config.toml
dataset = "close-ups of made-up surfaces with and without defects"
mlp_ratio = 2.67
parallel_block = false
moe_every = 2
projector_hidden = 512
lr = 0.0032
beta2 = 0.99
eps = 1e-08
epochs = 18.9
Rows from block 2 of a small self-supervised image encoder, named by matrix and row number. Rows with one number belong to one neuron. Each number is 128 + 32 x the weight over its row's rms, rounded and kept within 0 to 255. All counts start at 0.
After each neuron's rows are labels from the 100 images, of 14848, where the neuron reaches its largest size: "peak on" is the class under the peak; "strongest on" is what is common among them. Only what is clearly more common there than usual is listed. The data: close-ups of made-up surfaces with and without defects.
# gate: MLP gate (model.blocks.2.mlp.gate.weight, 336x128), inputs 64-95
# fc1: MLP up (model.blocks.2.mlp.fc1.weight, 336x128), inputs 64-95
# fc2: MLP down (model.blocks.2.mlp.fc2.weight, 128x336, transposed), outputs 64-95

gate.299 [120 128  74 110 153  82 119  52 202 122 149 162 143  72 113 133  91  60 163 125 138 133 104  68  89 121 103 136 106 138 161 133]
fc1.299 [123 123 221  99 115 167 198 207  89 180 155 137 115 157 149 166 133 237 177 123 109 110 141 122 136 155 135 144 140 146 142 129]
fc2.299 [ 81 147  91 161 128 132 105  32 217  74 162 124 147 131 153 161 121  98 115 134 123 160 137 117 128 113 124 103 110 152 184 130]
peak on: stain
strongest on: brushed metal; stain; hole

gate.243 [127  88  73  84 136 130 163  57 182 142 158 124 103 160 151 127  75  70 148 131 145 126 160 139  69 107 121 132 152 177 123 149]
fc1.243 [104 151 147  92 113 148 171 190 102 130 115 152 139  87 126 123 132 193 162 171 147 114 133  74 182 142 137 111 159 172  90 154]
fc2.243 [ 89  87 116 124 143 116 115  78 163 129 132 125 135 147 125 113 115 108  87 104  93 143 172 163 118  86 135  52 132 116 155  87]
peak on: dent
strongest on: dent

gate.37 [157 123 116 132  91 150 152 181  70 179  96 118  93 194 167 101 126 161 159 118 106 167 138 154 139 134 164 144 140 144  23  77]
fc1.37 [109 139 108 116 149 101  90  47 189  73 143 139 163  57 103 139 115  71  90 125 140  76 123 115 108 109  91  93 112 120 216 182]
fc2.37 [159 133 236 113  93 152 149 120 173 151 121 127  91 156 171 140 157 128 124 117 120 197 149 129 125 146 159 136 127 170  87 115]
peak on: smear
strongest on: smear; wire mesh; stone

gate.226 [111  97 110  90 130  90 169 145 118 156 104 160 114 184 133  83  99 230 127 152 150 137  93 126 111 139 148 179 178 152  99 126]
fc1.226 [ 60  89 132 118 156 147 139  61 165  86 119 107 140  81 127 129  96  66 113 115 113 126 101 125 172 176 102 157 127 109 206 150]
fc2.226 [152 173 111 153 122  67  91 101 148 162 109 119  99 116 146 178  61  95 112 142 120 119  97 144 130  98 111 162 151 131  90 122]
peak on: smear
strongest on: smear; circuit traces

gate.127 [147  99 104  95 124 127 111 111 147 122  97 176 146 148  81  83 116  75  67 149 136 127 107 185  95  82 152 115 161 141  94 139]
fc1.127 [144 100 186 181 143 154 105 105 107 120 127  74 170 116 200 137 171 124 113 138 130  88 132 139 190 161  80 163 159 118 122  95]
fc2.127 [117  96 125 111  81 143 158 103 148 131 157 124  62 119 129 182 143 128 154 100 130  90 158 148  84 136 161 135  84 173  86 165]
peak on: stain
strongest on: stain

gate.283 [114 115 130 120 184  94 109  65 208  86 150 168 183 103  80 175 101  57 140 148 119 138 114 101 139 121  82 104 107 118 158 167]
fc1.283 [104 140 102 155 171 147 154 132 181 116 151 138 145 103  94 178 158 107 158  98 142 129 123 143 152 126 144 154 143 119 149 133]
fc2.283 [125 168 251 172 138 151 143 126  92 134 151  90 133 166 144 168 144 163 107 152 115 116 124 126 116 140 131 158 173 146 126  77]
peak on: bright spot
strongest on: bright spot; leather

gate.175 [111 138 130 144 144 160  94 105 135  71 146 107 179  82 131 153 145  29 100 127  78 115 135 116 146 116  88 129  71 100 146  98]
fc1.175 [164 110  98 110 116 106 128 110 139 160  97 159 124 163 125  87  89 178 126 131 146 121 127 159 103 104 131  87 162 142  88 152]
fc2.175 [156 152  75 121 156 121 100 123 123 182 140 120 152 114 114 101 129 129  99 148 144 135 146 147 125  98 167 132 140 113 117 111]
peak on: bright spot
strongest on: bright spot; leather